config.toml
model = "image autoencoder"
dataset = "abstract colour fields from 500 small random pattern networks"
train_examples = 203450
image_size = 32
crop_scale_min = 0.8
horizontal_flip = false
translate = 0.12
rotation_deg = 10
bottleneck = "plain"
downsampling_factor = 4
encoder_arch = "vit"
encoder_norm = "layernorm"
encoder_norm_position = "pre"
encoder_activation = "gelu"
encoder_mlp_ratio = 2
encoder_head_dim = 32
encoder_fused_qkv = true
encoder_bias = "all"
encoder_qk_norm = true
encoder_parallel_block = false
encoder_inner_norm = false
encoder_moe = "top_k"
encoder_num_experts = 32
encoder_moe_every = 2
encoder_expert_mlp_ratio = 0.5
encoder_experts_per_token = 1
encoder_shared_expert = false
encoder_patch_size = [4, 4]
encoder_conv_stem = false
encoder_layers = 12
encoder_width = 160
encoder_positions = "relative_bias"
loss = "mse"
latent_channels = 8
decoder_norm = "batchnorm"
decoder_activation = "relu"
decoder_widths = [48, 96, 96]
decoder_blocks_per_level = 2
decoder_block = "basic"
decoder_attention = false
decoder_upsampling = "nearest_conv"
residual_init = "zero_last"
optimizer = "adamw"
learning_rate = 0.0011
beta1 = 0.9
beta2 = 0.95
eps = 1e-08
max_grad_norm = 3.0
max_steps = 7900
batch_size = 256
epochs = 9.9
lr_schedule = "linear"
final_lr_fraction = 0.1
warmup_steps = 390
weight_decay = 0.1
Rows from block 5 of the encoder of a small image autoencoder, named by matrix and row number. Rows with one number within an expert belong to one neuron, the router's apart. Each number is 128 + 32 x the weight over its row's rms, rounded and kept within 0 to 255. All counts start at 0.
Before each expert's rows are labels from the 100 images, of 14848, where the router gives the expert most weight on average: "top examples" is what is common among them. Only what is clearly more common there than usual is listed. The data: abstract colour fields from 500 small random pattern networks.
# router: router (encoder.blocks.5.mlp.router.weight, 32x160), inputs 0-159
# up: expert up (encoder.blocks.5.mlp.up, 32x80x160), inputs 0-159
# down: expert down (encoder.blocks.5.mlp.down, 32x160x80, transposed), outputs 0-159

# expert 22
top examples: mostly green; smooth
router.22 [ 69  73 140  98 154 185 143 143  82  84 113 143 132  86 135 135 179 198 143 143 147 158 118 134  82 100 123 139 101 146 118 201 130 144 115 100 139 177 135 116 128 179 148 180 125 144 183 149 148 147 134 128 188 152 138 127 136 168 159 166 172 134 104 158 149 111 145 107 149 127 135 125 132 116 193  74 147 132 148 110 168 117 167 162 132 125 107 124 140 116 146 140 146 222 114 131 131  35 123  96 194 132 125 144  91 160 122 146 122  91 120 150 145  82 157 104 180 186 119 170 125 175 155 186 107 119 147 156 115 166 125 171 172 122 189 126 117 132  78 134 131 132 200 151 141 118 125 135 143 164  98 134 153 106  29 196 129 152 141 134]
up.5 [129 126 113  87 185  92 124 139 158 151  85  92 151 132 119 134 110 117 117 124 156 143 137 164 169 120 170 110 110 136  64 108  93 144 164 108 110 139 128  89 162  90 135 148 140 101 135 130 138 130 117 101 168 101 153  83 130 198 147  35 140 119 134 125  75  98 138 135 162 162 118 132 140 102  88 148 112 101 218 130 101 145 128 113 147 151 163  52 131 133 153  79  81  55 117 188 126  85 170 142 103  73 158 123 135  80 134 194 205 141 140 137 152 143 196 151 111 143 176  74 144 211 124  69 121 162  93 117 128 147 140 100 128 120 121 127 175 164 151 149 136  87 148 154 129 171 106 146 147  98 132 168 111 108 150 199 108 153  90 124]
down.5 [ 47  99 119 192 178 116  93 143 132 117 175 217 121 124 162  87  90 108  92 156 164 120 115 161 144  85 138 167 115 132 157 108 116 112 167 157 160 134 111 114 156  96 131 138 161 147 115 130 128 135 105 109  89 122  94 147 115 107 115  91  97  90 127 134 180 104 105 130 144  93 125 147 155  99 153 170 149  91 143 124 138 139 101  75 152 154  74 150  83 156 127  87 129 107  91  66 162 144 227  88 119 116 136 141 114 135 134 113 131 136 121 150 206 187 129 154 134 178  78 113 124  94 128  70  81 110 179 132 103  89 127 214 139  78 198 121 112 105 139 136 167  86 117 152 172 141 165 157 125 121 187  94 130 121 152 131 129 145  89 188]
up.6 [ 87 162 107  94  77 128 180  81 131 146 155 114 130 157 101 136 120 150 195 125 193  61 118  99 136 107 116 112 158 124  67 154 125  88 145  70  84 104 152 111 100 143 148 168 148 168  82 151 120 108 106 146 133 124 161  90  61 161 120 131 125  69 182 107  98 138  90 117 106 159 141 115 177 148  80  78  86  82 159  71 130 156 131  97 136  73  87 171 131 117 127 147 123 126 169  97 146 162 126  92 190 133 162 142 174 164 138 100 188 159 147 129 144 159 168 138 136 123 130 122  67 134  68 101 127 126  84 142 133  98 135 156  80 152 157 176 154 142 157 112  82  86 140 124 122 123 160 140 185 139 167 120  92 111 121 122 150 125  89 228]
down.6 [126 125  42 118 131 167 157 206 119 122 167 165  64 111 109 130  84  93 111 138 131 146 147 122 146 100  47 128 133 161 134 124 145 133 142 155 143 154  92 129 125  67 111 161 181 153 115 114 144  90  96 133 113 151 171 165 111  65 114 113 204 132 151 168  88  95 110 101 112  98  91 110 152 118 126 211 111 113 199 164 106 166 104 118  92 128  95 162 108 146 107 149 124 129 155  76 168 147 134  91 168 168 102  85 135  92 152  84 102 107 125 196 160 110 120 137  77 127 150 147 124 124 166  80 125 131 156 126 106  91 187 104 136 103 134  99  99  94 196 121 118  78 146 186 117 143 126 132 106  99  78  81  88 124 130  80 122 144 192 134]
up.7 [169  81  78 111 177 142 154  87 143 103  90  96 164 170 132 135 140 165 138 103  85 109 128  86 110 163 143  94 168 126 164 112 171 104 182  99 147 108 138 146 127 181 123 191 144  79  70  91 136 179  66 121 126  70  76 116 181 104  82 121 106 131 108 173 143 133  83 112  84 145 156 123  96  99 174 146 116 174 103 159  69 124 107 136 108 113 130 134 162 126 137 112 135 111  53 111 130 180 166 139 108 122 124 157 152 161 167 115  89 142 121 126 112 111 151 135 118  83 116 135 129  70 113  84 133  49 115 113 148 196 153 148  88 147 148 167 114 172 137 105 133 112 126 184  97 118  96 128  98 185 183 116 187 106 172  94 125 198  97 122]
down.7 [ 99 105 133 154 122 182 130 151 125 160 137  97  62 121  96 104 144  73 155 154 175 145 134 119 134 158 153 145 117  96  93 127  71 142 205 129 125 155 144 138 118 136 131 118 163 166  64 171 134 168 137 155 112 182 115 141 181 117 121 160 172 165 107 107 128 136 149 152 129 122 160 156 140 134 159 103  38 158 121 121  90 160 110 109 184  99 156 120  92 114 138 136 135 163 161 145 154 111 128 153 142  93 177 136 167  90 130 172 169 115 134  69  99 122 144 102 113 114  99 120 126 165 153 120 116 140 182 148  88 105  81 112 138 126 166 128 207 152 121 141  98 153 194  71 137 152 154 206 148 122  24 206 132 103 131 116 130  61 138 172]
up.8 [135 101 132  59  92 128 127 101 135  96  82  78 137 146  63 123 172 162  78 164 150 132 100  75 128 195  97 102 179 133 140 167 187 182 155 133 103 149 135  97  61 128 118 152 111  64 134 134  58 151 131  99 109 138  84 164 108 146 118 134 149 155 165 131 129 152 156 108 106 114 113 185 108  95 132 105 125 150  83 160 145 150 118 188 139 131 155 101 134 141 128  83 136 125 122 105 138 123 112 115 174 125 121 140 105 138 100 142 179 140 154 103 129  64  62 140  57 147  82  98 138 105  80 131 171 130 124 103 173 123 122  79 113 188 120 124 175 160 167 127 200 115 175 106 131 100 160 153 192 192 126 119 159 120 160  80 133 122 105 191]
down.8 [121 156 156 144 208 144  92 137 134 130 154 123 115 109 149 159 135 124 147 176 177 125 159 156 137 107 132 171 115 117 115  57  27 100 163 103 123 136 107 107 175  86 140 137 146 189 114 118 156 120  95 104 147 146 182 161 132 128 120 130 151  89 116 118 155 158 136 153 107 128 170 162 133 117 141 110  73 139 159  90  97 124 141  50  76  95 183 146 137  99 133 157 103 143 149 111 108 161 148 112  76 107 109  41 130  95  91 118 200 163 143 152 144 113 106 115 182 133  54 146 139 208 106  42  93 163 127  86 161 153 141 108 123 134 125 151 114  98  87 110 108  79 153 113 155 130  87 159 133  73  97 150 137 110 116 103 115 191 110 123]

# expert 12
top examples: mostly blue; smooth; dark
router.12 [130 195 121  83 135 144 141 144  92 109 163 108 149 179 157 124 157  99 129 126  86  47 119 177 139 180 144  76 149 108 119 186  80 106 127 184 116 141 135 204 165 163 110 122 125 110 145 128 129 214 224 134  83 151 112 130  84 114 163 120 124  80 105 136 127 145 122 105 164 120 131 196  81  95 148 140  96 137  69 103 106  84 147 106 171 150 143 177 151 120 135 103 100  76  99 115 158 126  98 136  92  70 123 125 101 110 153 137 118 142 115  92  96 128 132 133 107 107 140 134 102 149 193 111 128 120 148 135 118  41 101 118 108 138 162  87  51 120 126 112 145 102 130 127 121 131 159 199 127  86 131 115 182 111 163 117 116  59 142 130]
up.7 [147  70  99 155 229  72 128 114 150 144 155 182 179 140 127 157 195 121  71 128 177 124 147  67 111 104 167 121 141 150  84 161 142 155 160  97 198 128  98 119 101  69  79 129 152 130 148 110 187 188 120 118  93 115 139 184  77  97 124 125  87 122 122 113 124  96  87 128 150 195 106 143 177 159 125  85 119 144 104 191 118  95 138 150 149 178 187 129 151 107 137 142  83 138  90 126 134 153  86 128 110 170 179 117 131 144 137 118 166 137  74  74 172 116 158 108  77 118 126 168 152 150 135  85  98  94 134 179 139  97 124 102 122 134 133 134 114 169 175 111 130  88 111  97 150 175 122 155  81 142 125 138 119  79 126 123 131 127 107  82]
down.7 [121  46 133 101  87 101 179 129 181  53 123 147 145  91 106 112 158  97  72  42 129 147  69 118 187 148  93 148 100 114 109 115 119 134 114 171 111 109 107 118 114  93 130 103 120 170 109 113 180 126  81 148 155 168 154 166  89 156 176 127 144 113 136 130 161 105 198 126 171 121  75 105  95  95 154 148 127 114  89 132 109 142 125 107 132 167 181 179 162 109 131 151  77  88  72 105 115 162 113  86 152  98 168 166 134 137  95  96 157  85 125 137 135 145 170 164 125 150 164  53  75 220 161  79 111 140 123 124 113 157 133 157 108 124 171 113  93 127 134 169 132 130 130 142 177 117 150  89 171  75 145 110 157 123 122 144 116 115 106  95]
up.8 [166 107 141 122 122 114 114 165  95 141  64 113 130 143 114  91  73 157 182 105 132 167 158 106 188  71 168  90  91 104 129 148 139 189 142 148 115 167 116 132  96  88  99 113 136 113  96 131  71 129  98 155  82 151 127 119 109 210 141  63 150 137 119 137 117 155 138 105 142 133 154 120  46  65 114 210 163 152 140 147  94 164 105 159 105 148 101 174 139 166 175 160 125 149 119 158  91  67 115 102 181 126 110 152 128 110 150 144 165 173 121 113  98 191 135 151 131  53 126 130 152 144 122 148 158 133 143 113 152 147 139 108 102 120  98  88  99 159 157 147 141 199 113 171 135 139 144  51 180 154 119 152 100 200 122 143 107 140 160  93]
down.8 [151 118 141 129 142 176 158 134 143 148  76 111  81 107 136 106 113 119 102 116  41  99 111 120 163 139 154  71 122 191 133 121 140 144 117 120  61  68 154 159 166  94 102  80  91 118 119 208 103 101 121 119  79  77 110 108 143 161 100 129 121 158 144  75 107  93 176 123  80  69  77 146 131 119 171 144  64 107 185  83  99 102 117  93 111 120 108 184 127 205  91 172  95 124 189 114  73 186 154 142 172 131 147 158 124 142 144 113  93 152  96 145 150 114  82 151 127 111  63 119 112 187 130 160 156  86 128 106 136 113  92  94  91 109 122 146 133 140 126 138 108 127 138 166 142 140 128 100 124 147 162 146 104 134 143  91 169 123 155 203]
up.9 [ 61 133 148  97 125 154 156 128 113 161 166 111  87 137 112 126 188 181 112 129 129 123  97 159 162 143 183 115 102 112 175 139 104  90 127 123 122  85 133 151 162 141 164 131  88 111 138 136 155 111 123 146 153 168 187 137 141 120 128 136 167  91 215 140 151  36 155 124 171  85 146 133 146 128 155  80 126  68 132 104 128 154 185 113 104 109 135 133 114  60 106 207 119 140 117 126 100 170 125 128 181 141 100 151 127 160 101 148 189  85 155 122 113  93 120 133 134 120 147 136  85 117 158 146  73 151 116 111  96 158 120 208 107  29 130 130  31 103 183 103  80 146 135 127  91 161 140  77 107 113 131  98 148 144 149 114 137 124  93 149]
down.9 [ 92  88 138 120 127 110  70 106 166 127 130 224 135 145 145 104 148 139 117  97 125 172 128 152 100 106 123  87 114 162 180 137 136 121 179 173 142 135  96 197 154 115 132 144 124 189 137 126 151 151 102 146  65 136 107  49 138  85 150  97 137  90 151 147 162 139 119 150 115 134 101 154 127  67 107 165 111  65 145 159 139  87 129  87 109 100  94 160  63 121  78 117 155 105 153 104  52 105  87 161 118 180 124  88 171 141 176 146 133 161 156 157 159 133 158  87  74 132 156 113  81 101 133 156 109 105  44 154 171 140 123 171 107 112 135 103 115 133 149 115 134 138 195 134 145 169 208 148 139 153 106  95 125 127 147  92 138  74 106 148]
up.10 [ 94 136  99 103 130 120 137 122 154 115 142 174 107 132  94 154 111 127 164 155 133 138 115 129 141 148 143 131 158 113 123  98 159 128 161 124 116  97 148 164 108 144 129 107 200 181  31  88 138 232 122  68 137  93 116 159 146  97 113 138  95 169  96 104 119 181 193 153 138 132 192 103 147 122 139 102  64 106 110 123 147 115 125  96 173  69  88  71 148  34 174 136 138 117 124 145 109 139 196 181 141 166 113 107 114 125 175 133  77 123 156 106 168 104 143 106 120 180 125  90 122  63  91 133 158 120 139 127 128 105 126 119  70 175 163 127 143 125 132 153  72 106 159 140 195 146 169 183  91 122 133 149 138  96 139 131 167 151  98 159]
down.10 [114 177 132 132  24 118 198 160 100 115  80 106 150 109 209 112 101  65 101 117 116 127  98 155 134 143 146 105 107  80 140 146 173 156 120 153 121 106 103 146 145  90  81 138 139 129 156 134 109 110 135 142 145 131 106 159 141 129 122 160 140 155 147 127 111 116 140 168 156  73 130  64  97 127  77 125 153 119 150 138 120 188 110 170 151 162 132 124 118 123 137 200 136 116 171 100 142  84 116 156 174 110 145 166 108 135 137  61  37 171  72 139 121 159  59 135 102  85 145  97 106 104 103 125 183 177 146 119 164 157 110  99 192 125 125  97 122  84 116 154 115 171 134  87 143  89 184 112 169 134  90 110 106  91 151 125 134  88  55 142]

# expert 8
top examples: mostly blue; bright
router.8 [ 69 136 180 103 168 146 139  52  96 115 117  94 138 125 160 120 109 178 108 155 110 126 119 185 120  64 147 155  87 144 124 105 104  89  78 123 132 189 175 138 135 129  93 125 141 101 113 130 197  61  77 127 126 168 113  83 112 143 133 158 110 140 120 150 125 149  93 187 139 115 140 133  71  96 140  76 112 106 134  96 198 168 127 133 156 137 108 147 121 122  97 144 100 160 187 105 160 119 142  76  80  85 152 173 106 114  81  77 113  82  80 142 141  63  77 110 132 178 117 146 168 104 155 118 131 152 130 104 126 140 175 157 123 133 146 110 112 130  69 123 174 183  76  59 110 122 163 122  99 161 112 129 152  79 101 125  92  62 144 111]
up.3 [161 177 157 140  91 106 148 159  71 135 201 130  98 148 156  86  75 126  70 111 101 154 116 111 202 131  84  99 139 130 210 161 139 123 154 110 125 136 171 130 133 141 100 153 131 166 107 165 109 113 136 138 165 109 112 111  96 104 158 112 156 116 181 116 112 202  83 136  94  87 155 120 138  96 157 138 123 167 147 132 155 156 163  79  61 147 136 161 172 174 126 137 109 156 149 145 155 157 153 108 107 160  97 148 108  67  48 201 174 152 102 179  85 186  87 119 133 163  84 127 134 121 162 110  69 168  87 121 133 130 148  98  92 144 109 146  97 126 119 188 109 118  69 148 118  89 136 115 112 118  88 159 103 173 162 113 119 122 154 103]
down.3 [ 92 121 182 102 126 105 139  96 103 150 107 105 184 145 133  91 100 189 133  59 107  89 154 176 153 119  89 147 142 172 183  95 162 121 126 139  86 118 178 148 120 134 104  81  76 129 109 110 140 111 121 126 133 147 156 176  71 166 154 140 114 106  78 147 115 206  93 163  87 159 101 142 142 125 198  71 146  87 107 134 132 147 163 137 142 125 114 137 176 144 122 188 141 127  28 136 122 157 122  82 160  93 137  96 149 135 126 162 153 120 108 131 108 160  81 142 156 139 147 167 156 184  56  39 134 190 165 128 166  94 163 163 116 143 138 120 116  96  96  89 110 124 133 142 152 159 149 129  93  94 133 137 130  93 179 140 148 156  80 154]
up.4 [ 87 140  96 175 181  99  88 115 111 224  81  99 167 111 108 142 151 134 117 127 165  32 164 154 163 120 138  61  99 162  96 114 147  95 110  97 116 135 113 102 106 159 141  94 126 107  81  81 127  67 117 129 115 139 143 133 159 103 138 155 145 135 179 157 168  61 153 119 155 135  57 113 141  83 131 142 163 161  58 195 161 161 147 142  97  94 123 159  90 104 133 167 103 126 147 179 159 130  96 153 195 125 152  88 132 168 112  99  87 137 132 137 122 136 104 173 127 110  94 110 137 144  89 161 135 152  99 122 145 105 118 136 134 117 148 107 151 111 117 132 154 131 171 142 121 116 167 122 128 117  35 117 106 123  78 119 229 120 118 167]
down.4 [ 90 117 134 142 129  90 154 159 150 186 130 119 109 138 163 135 158 118 107 101 150 120 105 120 141 109 175  76 107  98 156 131 107 160 123 163 118 150 139 111  65 141  29 124 106 108 153 147 198 141 162 133 135 140 130 139  49 172 160 160 128 141 167 129  88 124 173 107 196 113  71  88 116 131 134  25 118 190 128 158 184 167 147 103 112 152 111 140 107  82 184 142 172 131 134 193 146 114  79 135 137 121 160 108 152 144 152 190 178 147  99 161 111  90 105 157 187 154 123 103 136 138 175 176 113 131  87 113  89 103 101 102 139 110 173 123  86  76  81 143 115 118 103 117 155 119 160  79 118 107  78 126 126 148 145 101 154 101 163  91]
up.5 [159 138 120 175 120 129 178 124  95 130 118  83  71 125 133  84  86 126 198 119 114  72 115 115  85 151  85 118 137 141 154 139 112  69 137 117 171 102 137 187  92 210  98 112  94 103 105 153  61 105 130 142 161  94 151 120 189 123 160 113 135 125 208 158 117 168  72 137 108 114 187 126 134 121 129 160 107 107 100  87 137 145 110 126 101 108  91 155 127 145 138 166 183 127 131  76  88 114 155 155 137 125 102 131 150 134 139 179  96 121 154 139  61 162 142  89 124  99 110 107  91  85 128 148 115 100 103  86 100 174 116 105 125 131 108 184  44 131 116  78 106 145 129 158 122 141 129  91 157 126 152  85  84 209 123 114 100 125 128 219]
down.5 [131 137 121 122 109 179 172  71 155 148  87 141  98 167 164 100  93 117 205 121 139 142 138  93 159 166  80  68 129  94 129  83  92 100 105  95 128 139 166 132 117 144 182 161 104 115 122 198  91 131 137 124 133 128 154  76 197  93 140 163 157 121 118  92  94 111 104 125  20 134 135 119 117  86  73 159 127  82 144 102 113 120 147 108  98  86 117 218 132 129 156 155 145 102  91 114  92 221 144 155 164 112 134 142 144 176 109 124  83  79 130 142 124 141 142 137 170 131 149 117  48 115 113 128 164 131 156 101  79 141 150  91 152 166 133 127 100 116  98  89 114 167 109 134 108 133 181 138 112 121 117 139  88 143  54 100 163 155 123 149]
up.6 [118 167 111 212 139 153 111 103 139 132 131  54 193 149 131 159  69 115 154 107 174  57  91  68  57 122  69 125 123 151 124 108 154 106 142 138 115 113 127 153 132 118  86 136 109 147  47 102 137 105 106 147  84 140  94  62 153 105 108 117  73 159 160 137 217 122 105 139 108 161  79 105 126  91 123 123 139 127 139 135 150 134 154 121 127  97 135 113 140 210  64 128 124 123 101 125 139 110  91  89 119 157 129 136 123 116 176 108  92 102 129 170 150 180 117  96 152 141 149 179  96 196 180 149 148 124  92 166 130 170 145 141 112 114 150  96  92 132 153 105 120 138 144 143 111 194 175  94 145 127  98  92 165 103 110 128 214 126 134 114]
down.6 [117 182 164 152 127 203 146 134 187 142 131 123 109 156 119 169 136 115 155 150 129  79 161 176 161 163 100 136 107  92 146 151 115 168  84 142  71 172 131 104 158 160 147 124 142 131 147 140 113 137 150 182 175 123 126 112 100 112  89 157  76  90 178 189 116 131 151 162  83 179 129 129  85  76 173 123 160 165 163 124 146 158 132 122 103  80  87 162 101 162 156 133 111 139 137 119 126 171 122 111 126 154 128 176 102  88 138  76 114 117 116 160 102 150 129 119 182 113 127 127  71  73 146 206 143 178  49 124 174 166  95 141 135 132 172 144  58 174 111 141 156 158 110 133 125 155 160 115  99  55 142 121  88 133 123  47 130 122 181 134]

# expert 30
top examples: dark; mostly red
router.30 [163 193 167 196 139 118  98 141 167 143 155 146 146 125 167  83 123 148 146 122 113 153  95  99 148 154 127 167 184  60 101 146 124 116 100 168 148  98 150 141 116 140 140 237 139 162 135 121 120 172 201 119 138 120 150  83 143 145 136  73 145 122 135 148 136 143 122 117 128 135 115 113 123  88 198 126  39 103 110 130  93 125 168 123 112 145 120 115  96  58 161 106 139 177 140 146  97 177 174 177 160  40 126 108 162 136 133 112 134 117 159 151 154 148 119 103 121 148 129 144 137 167 157 114 110 118 158 175 147 157 140 155  32 106 100 136 100 155 132  63  82 135 172  90 116 127  85 107 161 165  83 105 186 126 146 113 118 106 160 103]
up.2 [153 133 118  97 138  77  56 151 123 152 160 110 112 111  95 136 152 102 100 146  74 149 148 150 148 128 132 141 123 130 136 129  81 103 128 108 117 105 121 158 136 100 147 102  84 179  63 103 160 159 115  91 201 145 113 168 135  64 114 132 162 107 156  81 162 156  82 140 124 101 196 121 192  90 125 111  84 195  95 153 130 103 145  86 134 135 108 134 137  72 185 141 126 164 141 143 144 117 215 133 143 142  44  97 100 149  54 173 136  75 165  55 100 149 119  98 125 155 116 132 112 175 134 129  67 136 115 130 112  67 109 168 150 174  89 160 136 138 123 172 117  75 112 110 147 128 111 160  76 101 151 121 151 150 148 119 177 130 140  97]
down.2 [129 120 148 113 154 113 128 151 157 150 130  94 167 172  96 144 103 153 219 149  79 136 156 166 134 118 165 154 171 167  66 154 167 149 178  87 133 131  96 116 136 131 206  90 100 128 138  66 104  98  83  91 130  94 240 147 132 124 115 136 190  91 115  73 151 142  99 182  89 163  98 180 120 124 158 161 116 127 143 129 177 108 135 132 105 174 142  81 148  70 119 117  86 137 143  85 132 111 142 133 137 132 131 145 121 149  77 168  87 121 150  86 115 153 125 100 134  96 155 152 153 151  94  73 143 139 177 106 114 113 124 144  49 157 144 128  80  94  86 102 151  97 188  78 171 127 103 128 108 143 115 177 142 106 147 103 146 157 118  96]
up.3 [148 138  88 142 180 154 124 105 127 113 174 109 167 107 129 140 146 129 154 132  94 113 112 122  95 105  67  95 172 149 105  91 128 103 120  94 189 143 136 150 147 115 215 129 123 140  92  63  87 146 149 158 107  68 107 106 206  77 149 146 137 150 159 178 176 115  74 126 141 136 148 146 114 125 106 116 177 116  95 162 165  85 135  82 100 109 137  98 140 124 163 117 111 116 132 100 161 147 102  73  69 182 138  97 130 109 133  95  77 133 166 202 115 143 155  94  81 153 122  98 189  97  36 127 183  92  83 124 126 104 139 151 176 182 107 146 156 162 172 135 140 120 167 124 110 139 123 121 162 147 103 119 131  73  97 104 184 161 122 167]
down.3 [104 118  97 161 141 114  67 147 136 150 147 154 128 135 141 182 170 184 141  95 139  87 167 161 126 108 124 135 122 133 171 157  99 126 111 155 139 158  39  97  66  73  85 102 126 107  97 189 184  92  76 145 137 111 153  97 118 125  86  89 158 152 135 120 100 110  75 117 147 137 130 104 120 177 153  91 148 184 141 120 139 154 110  82  89 149  69 125  86 124 142 120 123 222 116 146 133 155 148 111 115  91 123 103 135  61 143 201 109 114  87 156 162 121 140 115 151  85 142 130 106 136 134  86  90 102 129 114 108  77 155 115 139 121 161 144 120  85 138 211 114 128  78 182 112 171 137 103  69 171 111 157 137 109 120 115  90  94  49 114]
up.4 [ 77 148 139 155 121 135 119 154  86  94 140 122 164 152 143 132  87 121 108 137 139 106  91 124 123 103 140 134 107 144 106  89 127  69 133 182  97 118 164 141 155 109 165 121 122 216  83  95 132 113 130  96 164 167 140 106 154 102  78 100 181  94 120 124 142 168 101 182 126  96 172 127 185 117  99 120  95 154 116 148 128 148 162  76 114 123 105 110 115  85 131 139 131 151 110  82  89  80 224 122  53 133  64 103 114 161  51 140 140  69 115 134 178 149 172  97 148 117 106 179  52 156 130 122  63 148 129 128 140  93 121 156 137 181 113 135  81 174  81 133 134 111 101 167 119 145 172 119 111  84 151 168 167 122 106 170 186 138 153  97]
down.4 [132  98 175 126 143 179 100 101 116  98 120  86 170 106 113 135  91 143 195 128 174 128 204 142 120 140 140 102 101 149 137 112 114 131  93 155 138 118  89 129 121  99 159 136  99 121 112 109 151 149  79  93 136 103 129 105 131  73  76 135 194 136 150 148 136 140  43  82 145 176 195 129 118 109 176 129 156 174 126 159 119  66 112  89 109 114 100  81 133 125  70  83 124 120  88 117 153 132 192  90  92 100 103 114 115 102  73 149 127  34 143 125  86 137 152 170 140 138 117 191 125 167 162 130  96 108  71 176 107  90  57 137  95 183 151 164 114 145 114 133 185  92 186 146 162 127 106 188 101 126 121 126 108 115 122 118 116 142 113 149]
up.5 [134 140 169 136 136  98 144 182 116 128  93 144 100  96 145 120 135 124 133 142  64 126  99 113 179 139 143 110 141 141 222 107 107 152 170 122 140 153 145  99 156 119  87 105 209  51 138 133 121 113 101 135  55  89  92 127 114 166 132 151  93 194 124 159 141  75 141 114 143  99  88 123 124 178 111 113 160  69 140 129 181 104 140 154 152 108 174 159 133 190 147 137 158 116 128  94 134 114  41 144 111 140 131 150 166 135 122  32 141 216  82 136 118 109 117 111 105 143 185  81 100 120 103 148 156 142 120 159 100 115 137 144 141  93 144 132 146 124 101 108 128 158 153  89 107 100 153 112  64 102  93 102  99 101 147 113  56 113 158  71]
down.5 [142 114 114 122 122  95 114  70 181  59 149  82 163 166 153 156 143 148 114 139  93 152  56 119 113 138  84 115  86 127 133 180 137 115 187 161  81 115 162 140 114  83 134 116 113 143 105 136 132 113 148  71  91 177 161 118 102 121 123 145 147 117 164  80 143 130 133 144 137  91 130 120 109 165 114  94 106  95 151 113 103 191  76  99 119 129 113 145 153 161  95 141 151 157 143 135  94 106 108 150 132 181  99 127 112 135 110  77  58 122 104 103  79  96  86 121 125 131 175  66  32  47 158 175 112 131 145 128 147 151 146 141 165 137 129  80 148 108 205 150 120 105  67 107 110 103 226 123 115 124 145 152 128 102 121  91 147 106  86  75]